config.yaml
model: "masked image model"
color_jitter: 0.1
method: "mae"
encoder_parallel_block: false
encoder_positions: "learned"
optimizer: "cautious_adamw"
beta1: 0.9
batch_size: 96
lr_schedule: "cosine"
Rows from block 9 of the encoder of a small masked image model, named by matrix and row number. Rows with one number belong to one neuron. Each number is 128 + 24 x the weight over its row's rms, rounded and kept within 0 to 255. All counts start at 0. Numbers have three digits each.
After each neuron's rows are labels from the 100 images, of 14976, where the neuron reaches its highest value: "responds to" is what is common among them. Only what is clearly more common there than usual is listed. The data: patchworks of several textures. In brackets: how many of the 100.
# fc1: MLP up (encoder.blocks.9.mlp.fc1.weight, 640x160), inputs 0-79
# fc2: MLP down (encoder.blocks.9.mlp.fc2.weight, 160x640, transposed), outputs 0-79

fc1.347:131137132161137139141118137136143130125154160148071139096135118121124150151133131102103129103133058117106108131114139136145138112152130129125135123130108115194157157105114077113138103145127174109109189139118122176096092109153142146109139162
fc2.347:126118109115124096118092104106123103119108145120127160132159137116177103130121090103093128148126206174119155114142146123124147154139131132154132156138136176094126085158145159139130164120111098147122056127153147139150171153080124126112106108
responds to: purple (71)

fc1.443:124127131164152119142106133145127178154146065104162142119112136121119126121129164147123111146116101202117106126139147117118120144132116137116096114119118150144119089167117141109163131128187133151141129120134133136138125122095089118150158135
fc2.443:125122114081130117092138102110113126103106210117129120100180118133096123117102099110156133095128130106153127147110139171127130093139111119131161134168134087123118125080166146112134107136081131125134136132123133100127137144158140126142081088
responds to: yellow (94)

fc1.301:140130097120136139125125188118185092129104080112095168160133096187159132116144118139127139146111136194142150158110154047135131123122120128111151128122127124125146102135095113098155128103154067137094144131136140137102122115076124146125152121
fc2.301:138128139155131158105135082157096153135151171128153095119157133085143114140095162095113119133127114114070150083153146177114120131156143134110133121155112101149141144117167171119121130151066177155122122128139116129176167125229122131157133103
responds to: brown (73)

fc1.274:140121119119153149172109117136136165121118038120174123138140120115125133127120110147111133146118149161139120127151131081096132137145095124114145109149111143152110082181141118145165124116171074141123132118139109127155137143087105107124102143
fc2.274:109126123073128142103161126110126115133122230125100143088153123122086133112109147120151109121127128117119122135099166192141128111143114121123123157148144091122148154089153130099132108116094187112113114133123129097104155114151118129143111091
responds to: red (71)

fc1.394:103142113134122138132136126106173149090133153171053141115133110099094131122114118145136121113134170163122103128144130164112148097090108119153116137117097091149132134171106130129134121111107109102106127157104117086078089102137139152134131075
fc2.394:100092122155128151143129151140080110164138117096175156152128130161180127125137140154093128168130074133154135128103173140139138147104144115143111143104101175133128122090171112161133122112139164136131139132124125154189138150113119128146120167
responds to: purple (77)

fc1.191:132151112174140135098126106103139126107119118126115107086160128089127133131129172156141094146112158128134115123134150103151147144134115123127090117129128099139133104112109111093156139119144157135164113128080119158105108147107118140144170140
fc2.191:129123125141125109126108108142078126145122164119156141138128106190125106118123083142101169115126076161143134128121125136101132091097139120123160087160109127150105114134164134137141139139122094151101141128170119142150144110196154123126099113
responds to: white (77)

fc1.112:106135119110146115114126162154114156111113070108138150176088129152126136140138153157142110143109135163162114141130135106116097144118144133100103160124156164107141153135101176119147148130125135147127104114154137122133127127126118109146156144
fc2.112:155158145131116156135122118121116140122156181116149114100137114097107115142097108123132137109116119133135121099159141169103124116124117123118180106155131099150117101142153123121130110149102139138162205125135117123159162136201135125110123078
responds to: crosshatched (26)

fc1.435:111114112133133112142135131117205155118141110106091106105145085127118134114141121147118132108132081166101149144143192132132158126085095123137157145139101123172120088098115097107144125115103119099133165130143149144084083103124111140120146025
fc2.435:130105125121127164110121113139013122157105140120149165135152134143177131123137131090097141115117117131086128107098114156142132160144125124133103139112126144103123140181165127121125097116127150149102080127157129115167166143114107126136126215
responds to: striped (31)

fc1.250:134142116143072123130105101143159159145175233150118125126131096155146116106127106122133165108149187117145112149143128148128130106123137126175135137100130140095127138144108146123090105131109091122161154156152136083089112106132158145104136136
fc2.250:102106122103126136154154150135192101156115023108107140135141119115133153134165167116117114151130098116094166135110102117128125155126135136120071142113102102129119114102166138157121117121131148167113112122097117123119132146115130124138096152
responds to: purple (79)

fc1.600:169123132097151123132121157133214113114131061119142119119114150112113124143120138147127122135126105159107097140129133168122110133135136128136108125129112119137115135145118127093172101108138153139175070122164099129147137144189130121140156064
fc2.600:110134121134131080088130098119042132103139196135156109093103132128102106116150096106141140100123153090129121143124153107152127116098118120130106143160163123149119128131115143117117166112121129108125182132095168155131144098095158125147086211
responds to: striped (30)

fc1.553:163150119139089141143132166153144103176127166132130126098130139129143105130156110099167151132142104151068123105117147104144121146164113126140112116124134127134140112087120089117130104139130110096163141120154116123123154138131152126121203097
fc2.553:096106133109128056086111117110195119094128102134101106143134121162120118132150129091121132152126140117119154139114106115162128128109150137141128152110144159135129133149121171105120167135156130138127140129050131147110115141134136108159104180
responds to: pink (78)

fc1.484:112134149127128197149163105123097134131133142165111083104155162142095140125097141149132174081116124120161112176171169152096084130087140139086116108172143134183084100138082171121149149127148112120128127139139146132142145070136116149160097131
fc2.484:154130116115130150125091150079130108146078137118128170116129132127127084124145119156150108163130166119134121095133106142106126092144121130131128097122170123101141103127132068141132137126080166108113130127139117119155183139145126130122173125
responds to: teal (71)

fc1.290:119129153140136130177148130152125140116108143181150114156110150143099171118136090118109130161122153115121131143170141111157098139103102137101124184135120123092108163130115113099148086112141084127163125126142150158149121097103122128135101124
fc2.290:098129131170116091093145129159146115143131125101110135144102100093162134144104131128126109096128082127139125174127131133093161127140119117144110108142133145137097113134145162131115176127106126134103155122100117136144148147170123123182163115
responds to: honeycomb (39); looped (35)

fc1.563:116119138175099135158111138160149186098129200157107119107128086082112117099117138139113145103142142143116122119140143137143151109112100120163137103120052104155119103061123107118116125113171148094141126159122119146119111117147115155127141097
fc2.563:098085096062127060115142137078079051127124129114110162121138137159144115106140133136133138117134118117116138114075134114103128104117153133118121153144131131106118112176135153157136142133105088138153153128131149098120126160072133116106116182
responds to: blue (80)

fc1.369:111124117136109151119121119137051099162163182152123140147139151159127103121136105118116138128130196133132089113108128081163140137108148126140146148094163142141152149194115139132117127128127094134091169132149141129109127121079151136094093095
fc2.369:127117134138127144149128147129236138146110102108118140147158120151130165145111158086128143158130068152117169118121143134092119134141140130130132122154106120122129126080173136159129116132095136171112063120127086081171148165170109129169163168
responds to: wavy (28)

fc1.503:103118114116139173144139090136191126091117137161085127114143113125111121135114136132129121121133204149127094116143130099124133099086121139147112143109129089138142116148109145117147145118130128109103095122108108145127117125150132120148141090
fc2.503:115103119155127140107107148130062114159157155118174155120114117131150126106151121170081112187133102170138141126131145134112122138120158129121121139138100163118105147111178111154143120128122118145108150122133129121155147155141114133149136158
responds to: patches: two (52)

fc1.68:135161089087105084084105143088133131143125112078120176154151085099157147142171144134116143129172089123124146082082094123139178116108137084187143154118121116113155144116131138149092116162119108143127127114126105138134104178095165115163128102
fc2.68:175133124127125080111113150131145106148138122094129150164090110119151152138129103145115118158135116079145114103085063121086148124134112120199117089107149107106123164105141124110129143144087159150122142128113112151129161149150130126123151131
responds to: plaid (35)

fc1.548:126140127125143120106120210130209142121122102092098148147116109134148118114121124146087137141117161159144154150102123078122120122146099129105095126114116140113130144137107138108141136128170115154120099142132147112092110107131128149117121186
fc2.548:140134131134124157142128073146084105136142142145143107112142122096119133137128157150106107138127090111092153098157157164094114124137159130108147117138092074148116102110180162114131113142090126139112160127139106125131168135179106140132124017
responds to: patches: two (65)

fc1.351:086140142140120127138120132147053193099143199124135145132109114162125116115119187129126123141117153169160126133144144146123146101133129123150095115127107137080112162094109158125142161143164174127128140131105150151127113139116121127133133130
fc2.351:147135099152120112137133117103122103116117119116122105126178118075128125120116107104128152083131102093153131075117114071114113135122142132113168102177094127128129080150132135144135134155085085134187157127124115092132160133162143126101129083
responds to: blue (72)

fc1.299:093112131101125100128075119151130165125101141118121121142150150135102124130123133100122091114142135154156174133118142144115145152102113122136134076118122138120148124125121098094124159112178126136208164123088132161112163094156130116101133140
fc2.299:185122152106130124146124106176109145138127138172129125137089139154155129129122113118154111141131111088164140108107098141084121129086106133126157049109183108155119132106157120108123157115118140109148154127131130126104170106096127139099117115
responds to: teal (75)

fc1.207:114133127129097146118117140109095119118150196138095127125142119157113101118122109146113127121149154160151111114120150138152156126120128115162116129110110099110114170080119124094112141096148141111170093167114098142096094107100146161110120113
fc2.207:154120114148126152126116107127145127122103087145163141158118127108198130144138141076113166153126107104108138138131095090080111120121170131128118122142129142165115070158144132150135119122113101144117166128139140137139142124139125131118159188
responds to: pink (75)

fc1.399:162122113121133132124136132136184111102110023134118134154128128130109126146112133140148094120121213158142100122144123085097126117098121131121120132116137125120147119173103168106140136095144084136112072128143105141132145144136148108142125143
fc2.399:140147140112130172138127119143078133173178219134173126110098126124106110131150127168125115175129111102125107138134161157126122112124146130120128130130136101105108138068159108149136107131112153138119209126100141137140152138200133134128120110
responds to: patches: two (59)

fc1.279:157123111128126106149119192128201120114160073138102129156138117099151141129140150147133106119111123171170105120139142062103141121111148124098134080118139157147124087161106143103147119132116122118092159145126122112082133138130121142122106178
fc2.279:129130141111124187095117085111073176147106158102164118084137124136107139137111120159124150151121152106095133123115135177149122127112116128118113120152115112139104141129214170114131103134078151166132126128136137125171148102180125128126129097
responds to: crosshatched (27)

fc1.577:125106112103145120143137193137231124126111079136087157140138108128098131132125115136143126133123160202098127113122130056127121121093104139131115129117083119137122104103113105124162122108143084101104131134122125140120129114169107136136117047
fc2.577:107094157124128129128127118133018109133152176126151112129122139136144105113156124113115095117122099079120114137130158198138113151140178128104137159135125117159137157143143140118123141135101144140117156129103162118170144160105111124150157203
responds to: yellow (76)

fc1.21:158147121117098089123098124130099131157147159106156105140117133145111124104146110156117136130130086112148097131135152159123135126149160111148092118102154140113101154055127127127094155130138164142194097137167117143117115135167153137121140175
fc2.21:116137121099129104114139124127165132096132101149122125104120129089138135121137168094153153108129142128069126122120083075125122102127126128154112116142121121118118052152121132115130148115137081112142162133087141131076139100102143128131139124
responds to: teal (84)

fc1.396:135167102089097105079116145110131147123116116068139165145156084111160152151171152119112128128163104134127151088059108119150172130127149085176143136084109125107183141120113126150093116160140102153131101123100127132126087193102173129127132115
fc2.396:162139116144127094136126142120131110143118124092123142162108116119150141131111105131133132142132122102122100100105080116065146120130128121182121087094171116121105151100157125107134132155093166140127145131123109142122174153135119134131151117
responds to: plaid (30)

fc1.125:163130128144083165119131109128067110149139231140136111145139117157121126118142110135117158114146126110104123123125139171151137138116149126166175126130124121124137160108110129105091139109126132111160144148123135113123105129097142141103147111
fc2.125:139121117129125124135137147095223139129101039170130188140119129116176105132123155077139132126128113129105149126122112086112125123149149132121112135097125146129121082143147140158129139122144118153115132125137106142108141113113149128116147162
responds to: purple (84)

fc1.98:134173097130113139109118113153191138153119147142106122083150117122119114117141096152144130127154170154139073130118143112169123133114113115123116129089098111121124131116119085128135107130125151104148147125129111133093128129125155132119168095
fc2.98:090102140141132123103141104127154083127133105131140141171138134195139163121159102094109141167130077134120139142125110114128139111101164127143111117125146160149128117162161189121136154130140090133081112131094157131141154150152130124141101175
responds to: teal (74)

fc1.407:121128112114140130120109198119195129138101052089138137152116113110133126121158161159111128141115079136141141148154149040124122144139145128100114137124124153117150108138106108088147134112154136135123151128128170123127122115158119128133164169
fc2.407:126137139151121134106140055130061140123148208137133125093150129125114114144101104096122147090123148150083124098131144179115113110143120126121142108160124085137131125134167154119132131144081122137125143131156105149146159132162115129137109053
responds to: yellow (90); black (74)

fc1.61:166123122131086102159144190156131131102140189128114129153106116079118123133123116089128151105142143147173138141139129144054121104110147125129136136089104152118118141104115133131093121105092095136115122134119138124122131129123152129127134094
fc2.61:103121134060128145108137140097136158138139117140130158122114148099125123139157167172125113152129145097068124113137130101147109104124127130141106153113152124092144114142168152147125137138108135121150164127086117095120112151097126118133112223
responds to: honeycomb (28)

fc1.583:144119131144145104132120093127090134138144053103128114134100141089115141127135160157109119124120114135106080132136117143149119110129155149114118160159175157125120136252107153124132157117131148168128153115142135127120101117096121111114134094
fc2.583:134154123143124173146148129134160132132128174137151156106174130102134130110113129087116132126129165155170151138115158142099140115135093127134143118129126103093129082031164136166136065126097163124100093128153125101165162118151117132135091123
responds to: green (75)

fc1.403:126124139099140146142127107150127119109121104126150152162120135134136127121105155138105094135102182144155122104136126111113114125128121148113122103129132156121128134145110167150133169137154085145077094140102130122118137143126138152149084174
fc2.403:146148118154124156142102152116099140131160148129117094084136110100111133123136144166151141112128098123146111128140129175087114111132149123097162145157099082128124128120165078108135099149070149117150150128164109114165143117149108138101150060
responds to: red (80); crosshatched (28)

fc1.368:138140133134076161129135118135053136135160228158106126150137117160124127115132096098142151125148210102128092126126116170163128113132139116162154114087132120136132121143108153110091116123153111141120141140168123092126139093088138128117128145
fc2.368:109109115109129102146119168120255118153091070113128167123141125128119135156151168123123111145132092139120185154109130067105121125136124137117111132115100114122105128102158153149120142125121102149143116122088117089117128175143138126150126123
responds to: teal (75)

fc1.567:164131138118085152150112137153136106134163199150098116138130123163117109127114073107125163102140123150125126113122129153103130120097126121159158125117106126143118151125127083142089104117116112095145122142136110110117110138128147136086133155
fc2.567:119121124105133157102145112097211122121111068161122185116126136086138128133160166106149117181128146079088128142122120088160136127132182125128082142094146138105121099134168172120128141104144125143120132134084127150121146141081127138137133148
responds to: purple (94); cracked (27)

fc1.211:122148125136094134103118115131091157109137199168114136144131116126126125113102109134137128121143217160151090130135128199115130121099143126166100148111146130107129168100098181113100158123108133118130090141114138103095123118155157138137121138
fc2.211:115113129142119144191120159128178130154124047118164133146095113158142120148148164147130157160125058101150143115138094093111112139132123131118118102111090134132147071137143097156130127138154119161171181117114122125143142162122130126131141151
responds to: blue (86)

fc1.442:131142126165141107144112124129127161168151099072122127118138102131138142136147175135124111117117050141137143136135167126123132143138133134109093130129123165137131147101106091098151122131097166124141192150132180138113097114146131157136128094
fc2.442:140140123117119124115117078114092138094106164151145150102168117092143097122122096103095145114123126150109123106138108140111113129139135128141161102137137120118134093184156129110132117144131105123103081132148083129167138143092110128113119123
responds to: black (74)

fc1.431:183144137141115102099111224131033138171119113111127121142135122117127098133148144139142140135139155158131104126142150172106126139172137118137112111116131165102100126113104115096157142118151128121165134125153157151129136149103138132147154088
fc2.431:100140100100126089128130075106209139065124167146132127116146127122115110151118131096106141115128080109131128117120091114158112115091116135136150119136133122150144114132108145114124166136150125111155158129084155151092132155173136116106102163
responds to: crosshatched (30)

fc1.111:140130095117117131108126134112152109172170121109109141133131126187141121126151090128129134131132096138120144157136141072141137124105167136126138156093176152149163127175108110101129120104122094135121175146160160122099110110122156153099101080
fc2.111:123117153190123158135128060150166140124110133132133143152158125085169108131119195093098142155127125160057142094118142160110118165153139132124089114148099123115135125118179171130130129134106150166092058125122087108152165147139084136175152149
responds to: pink (79); black (77)

fc1.535:115155154173122104130126183165152148097140152167155136127115123146100172104134131045122113178153120126121112133120122134113123112116111104134114155144125116108120133123121163091130102125145066184148130116139104152165186111125138129117087117
fc2.535:130130097090121094128103112098116114125122139102137148111144123109188146129118171134126121119137118117124143116087125128132148131101145125101162164056079129140197136128154090165123105141140129097108110125145111096127070168127135124135191129
responds to: honeycomb (32)

fc1.367:137119104128133132118127070146202093167157125123134129136129127163136131108122111168136118134124105109131127112150129045130132119120153148126119160110147126148134106146128134105131137116150101163116119131137146126122130117199147127119075114
fc2.367:108127161149126111138120163136086151155137151111114130121110111127154148114166150162116140152127116186098106138127138194110118133133142132118115114163096119105121115096163104099134130137070123112097087132153071090135166123054097130148156104
responds to: crosshatched (27)

fc1.487:127164111130096143108112094143046131149166189147158123148093131131132095123151124153127146146132151107141096138164122183151120110143129113153150119109148146113115123154108125108100132124156167125163123132176099130126132137135144129099145165
fc2.487:099119104105129098148148168113255138115081109103111151117176134114085179137106134131152126136134150122138132107086132084103136124112133130134106125133108109127121117112137179145125147120120090119155130130085174105099124132131139123137098094
responds to: blue (75)

fc1.410:128143124137143139126114153130105143141119063116156131133146139130115114122128129149155112156129181192153106111141154131136135140124107130125109108115148137089131089160122141128170126117189086142113100124134128138121141152075110127135118094
fc2.410:131136136137128104099128088128148132133120200132141087125128116151102144139150129116149161087130077080138102125116117151120106104106142130111150120174109080166123146105151109102132136147071148132158132129127124087121165124202134128147120142
responds to: white (84)

fc1.390:128130134113122159128121152101049125097136130138166110168148110170118095106144151153142143152126193178129105129161141129120138102130124133162123119119147112105101072135112172102143128114172107125153064135159127107142145145111115125124136108
fc2.390:112124134131128101092137121118206153151113171111143117085121120121077142128097151155174106115126128057129123108093136133149096150117136128119112124137087094146119140086147092121123157116109143126152206124119163134093147111166124126172120130
responds to: crosshatched (27)

fc1.532:166129146119127102152114120141223137147150141103096137131109132163136146117106129139100131083122050140154121148093121133107123111096154147125122132146127141166114169153115108152105123133074134134081175147124142113106106085162153148118107152
fc2.532:137148140140128173135119083121076105098132085143142153089143119041169111109132157089137131141122179120114168117168151143145143162161106131141112125116156117087151066124158140119113125107142167132134099126118101147175143143064126127117113140
responds to: purple (74)

fc1.455:162146134115092156132120127124050128140143166114137153185125110163138133136133125132132172143137140143124119142132121159115110125143139124155130124117140125112143121136103153110112150129131103119137124142146138077105112148110139141128122191
fc2.455:130151129151126107126126130136236129127119087155145130103132129072132123139121160134121098141128135106110123101143096086118109113128165128118131096109114132119104094115154122133120120124141155136134133127111114190120157110125131132087130034
responds to: grey (80); purple (71)

fc1.209:138142126121118155116129127149157099179107091107125128120138136173143124118139115137108113128114087129073151143092137074183147130136110132107149134136135133167140132152114075127126116108145101134114175124126112155137095098106122139099129114
fc2.209:118131113187136120126137094117136098091135138137081151136163129111191107091088142067114139127125108181132146103156142139098134151150154122118105144147131113096139111124151160101115144124112136138111037136168097126158189151135124139161118106
responds to: black (72); cloudy (32)

fc1.89:141138111154130131119124060112120087147160179162122134117130118142136100103113115147104122118129171079121078139172151175125156125125151113164166168124165142134136132175104129092152158111157112116092144128121140147098111132163130136117114115
fc2.89:126116117080126150165119156130175168128098133092128149135167132152121178130119132107099157141133113175098160097062159131099120124137104127129084134155103113073127121093171143149140133119098117172136055127161119077137194140089115131141138161
responds to: green (74)

fc1.502:095154114153101128131127147125081150131115136114124141150107092153120108123146136145104131140139167177166141134138158090145134128160115108128125106083139127099150131067107131098116145119199121143155128139116142147115116112108125153139129214
fc2.502:142130096090124120126137103121168127131135153125131124113167136104146127136094142119112131118127102110083126103118098133069111097123171133126163109160092075147121109154153139129136135154080085146146164128142116116104139165173132128117122032
responds to: blue (88)

fc1.141:130127132119136117139118174143150152098079077138135169178112121130101125130124162150132132142114203188125104130118141100130122129149099131138108093124106124117129142120109154114154152134173108120096086131137151144127134139099123131147148172
fc2.141:150141121101125115112110111153088113130162180108162081096140116139120123147123124114131134098128060092131130109126131159106110112121175128107148149182135080128114084107150120137131119147099109144145191131126141132143168131219147126122120057
responds to: red (84); orange (74)

fc1.616:193158113112144157141091143124180131170162088150125109133124136148134134105103105147123133122127135151095104147105130156117146122146149130137145137148164137157121183210098146130145121108115139149141146120157113126143114083151178111119111061
fc2.616:118128136194134151109144061114121123102116144136173144081113125093111116118195152102128114170129111101146136112127144124166116143126108118137068144129138132106130073101175151149133121099141164148099111137112111171152165117046121142174101205
responds to: blue (80); patches: two (51)

fc1.94:148150095127092129148119138123190124146137178141115145155130106134150112129144082130113142116151135136170090153126117052103136115082160117119170145121141121109155166127102129126107129119120102141128136140158134085083135120107173134114131153
fc2.94:126131157144131185118153102137137127134142073157137149143109144130124161153146184124096114183134133112058173103143142134097116127167112138126090117105130115130139100150191181158133128129098123163119130125071119131160125136137112137167111172
responds to: grey (73)

fc1.78:170145118099141164084129075131130082144145144130179133112111163107141146123117118149108086136121132086130138128159114113115099146119163122123130167140127147133138151196110117146141143123126140133146120108158132115145148125177148109130120130
fc2.78:077137153163130137137137155123171143140131134126105139124119115133078139147133125140150128137140102136136111120125154110134139095152086121132116136111177111106143115087154127122129146126137121116115134131084108154121114101106119133123130129
responds to: yellow (79)

fc1.108:115130122100146083131114116128202163133165049118139130144116125107117138118120128153155114130125125158165131151148133125078123116097158145115083166141140152128107154167112162122140130130083138144103103132162160111118125113166150119139088028
fc2.108:126138163150125149128141141157029122139124182124158115110111131130115126122167166135145120114122117104147114115128111175137115153131107130141125112124117126126174107133144093145131107120130148106130162131099113094180145128082103129149130227
responds to: purple (72)

fc1.357:119154127113129128117121139148144149132134102126157151138129126096115132149116169147157106156121204104133094119153116164114126147148115135125105143120134113108143095140115147110149139130173116150117082136135141115126147120184109129166136162
fc2.357:090145136099125070146120135134127114131137181112130090118116101170080125135154102174123147101129087117132128124148147095121105086119152132111161133147106082146133127098141100134123177132092133124163178129111128130128137163122146123104108037
responds to: white (71)

fc1.626:132117136102156151092153100122081110169133077115145148129131163119146136142122142125143093134116161106123119122106101175122090145122155122108094168151164129134166152217116154136157124130105127135104157103154150103149152132125122107138120096
fc2.626:108149144183129140147119146122195134106117176118138102122114112156090122138127116149119128134134090158197143136153162088124131117130089117138165102127140130116153134065144117142132139139142149135103110130089090151174144160148135137130119157
responds to: yellow (97)

fc1.489:108128107131110143151129128041122150123131125146128131138108130113104139132143161133146150114137120122100156131080145139113130141088139126121186159106084170138162133166118100142115115121132142156155111144119119108098079117182143143140085136
fc2.489:107114078094132178168109132114137118178103110130100120154110157082122159122134151071095154139129117114111141118103127115088139145090146131163122129107092147140100099123116126119127144116105135150119145131148134141113127108094123121112048101
responds to: honeycomb (41)

fc1.12:124126136130097142120144191151061131132090160121103177168100126168128121169095146095151128121129190168145128125088123137150118155103115116128151109113107120142152129161120118133099124119096076128124164141099119098117126126070134143138127109
fc2.12:124130114120130152127114099093212109105139114132122113141128124092151113128115121125115107130131081115182161114150156087115132129156170131110129144101141110111115133115138146140124111152136179152124135127099101132193140175160145126105123163
responds to: grey (74)

fc1.273:101146128118149167091139068127079125113126112124161139127174146114104115133120131163125098143128221131144092103119151171140110140108117121141093138120131099111138136156129164129150132129149145130150076099137104126132145136111120107142138128
fc2.273:093143137140128082119115173116171110143117157129138086135094103201093131136135099166134147102135037127169124138141082073121118092116122123123155102137128112150114119111139090119132148125133134128114162130126140125121158138173152125126124132
responds to: white (84); crosshatched (27)

fc1.96:149152109142153129146097164159119151112146171100135132119123112164140139120113136106151138152142065121157142179124157160111131091183143119119097135112134134110147167137106114074143090122123141139177140125122139115116121146106157131124140106
fc2.96:126135097103122122100154049109129144136125135156153131165133129106136132116122109112100122116117152145092099076139113119133139126120133114149114092143147169105127098133151172141142139138091107138107141126148069157133166098175123130153070110
responds to: pink (75); striped (33)

fc1.358:115139094112120169135106123153202106118126125162120132139087128130121080131132113144110151138135167158109094126137116134149133096140125120133083145109144110110136141116120137120131114109191089134138048119157101155164129096211145103109120122
fc2.358:123109143136129097094135123122119125119165171120146142128154123115120156102147150131136104144133138118088121124104183090090114142114165129124131151161095129123106099104140153138133157119086127131139188131106121095102169173076110135191122164
responds to: patches: two (55)

fc1.449:113124111149103129178126118148162164106127154160077163157099116107104119135105134132112135127136197182114082141143129117120136089108094130142124112106099111139131134110104144131110151124157095120105121163128122093099123103149138140140110144
fc2.449:127116116099123145142126167137086114147137104118170138098127127124144159120169145149121116129128093116117151123130153152092116135134147137111127164146121119125122082129161122162131105129084152149176142116131163124153153159104093130136126112
responds to: blue (75); patches: two (53)

fc1.249:169154118122107141133114136128176131095136162172108122147122106140115130125088094141136133114141196157120098148142148169089142109110120122163145116122114122142116147133102168125129142125150103143105096146106137109109108108146149140137139157
fc2.249:124123115093121151135135130145083146144124124119191136102097135082141112163187174159138095149122109082130150109133116148135109128130119128119059152123111109119134079125181105143122108113110139159173176125129142160126157107102132125144083104
responds to: plain (42)

fc1.102:132147124148134125132107098124151125096151115146158117092128127161139134124145117143128127097129145130153115162132133137154123120117142126140133157153085135142150146158101144113137143138133130123098105129090126142107076122135141139141133148
fc2.102:118122145150124134110109157137131124153108136096135112100165127146075143148125137098108103111134167188140137159153168113108115139161132122110039146149084116151107059148179139130123108124078137139160121123160113159161166148122127122164114107
responds to: wavy (28)

fc1.183:151172141157145124105114017119092175134144144136146121121137115093129145113128129157113126118128152103140117154116151170151118134134139126145139138151105111125131179140125157131142137136119171118152120121150132125115114120124138126123140165
fc2.183:114131112140123118137126185156146098147112077137135133112128118176111138141152118113125138119127065121164134139132089113106127094127079121124144110125147138104132072152124097136127103127136096134111102131147130112100123110139145125109094112
responds to: green (87)

fc1.588:167148119130149159143109086132135122114109074138196128123120138121125106132119129162120126138121147135121100121156143122085139131135118130131134129148155110120128100209126148141145124107167088134141076111138109119134134159085140100135137138
fc2.588:111136131121131140087128131094149128127149197125125119113139107119083138132121106136132117132138117098142105132090143135169121116118098118123111141117148138121103127057151132107134117102113188108133155130101126142097165094177125134113105103
responds to: yellow (75); patches: two (54)

fc1.596:112126122153116123126109160115118148141144102125180103135118097113123122111137147161120110144122079160100147117168148105119127133134103133127114099132095132137110076112130133095132125112164167129133101140132118111128141146173112137132134156
fc2.596:109127117094130091112137113107111137129100190139112111090133136158097130119102123168178144097126175085141109123089115148124115092116155123131123132164123090148129133123145117123126151127114088105142170133127158138115129122082125120112112092
responds to: yellow (78)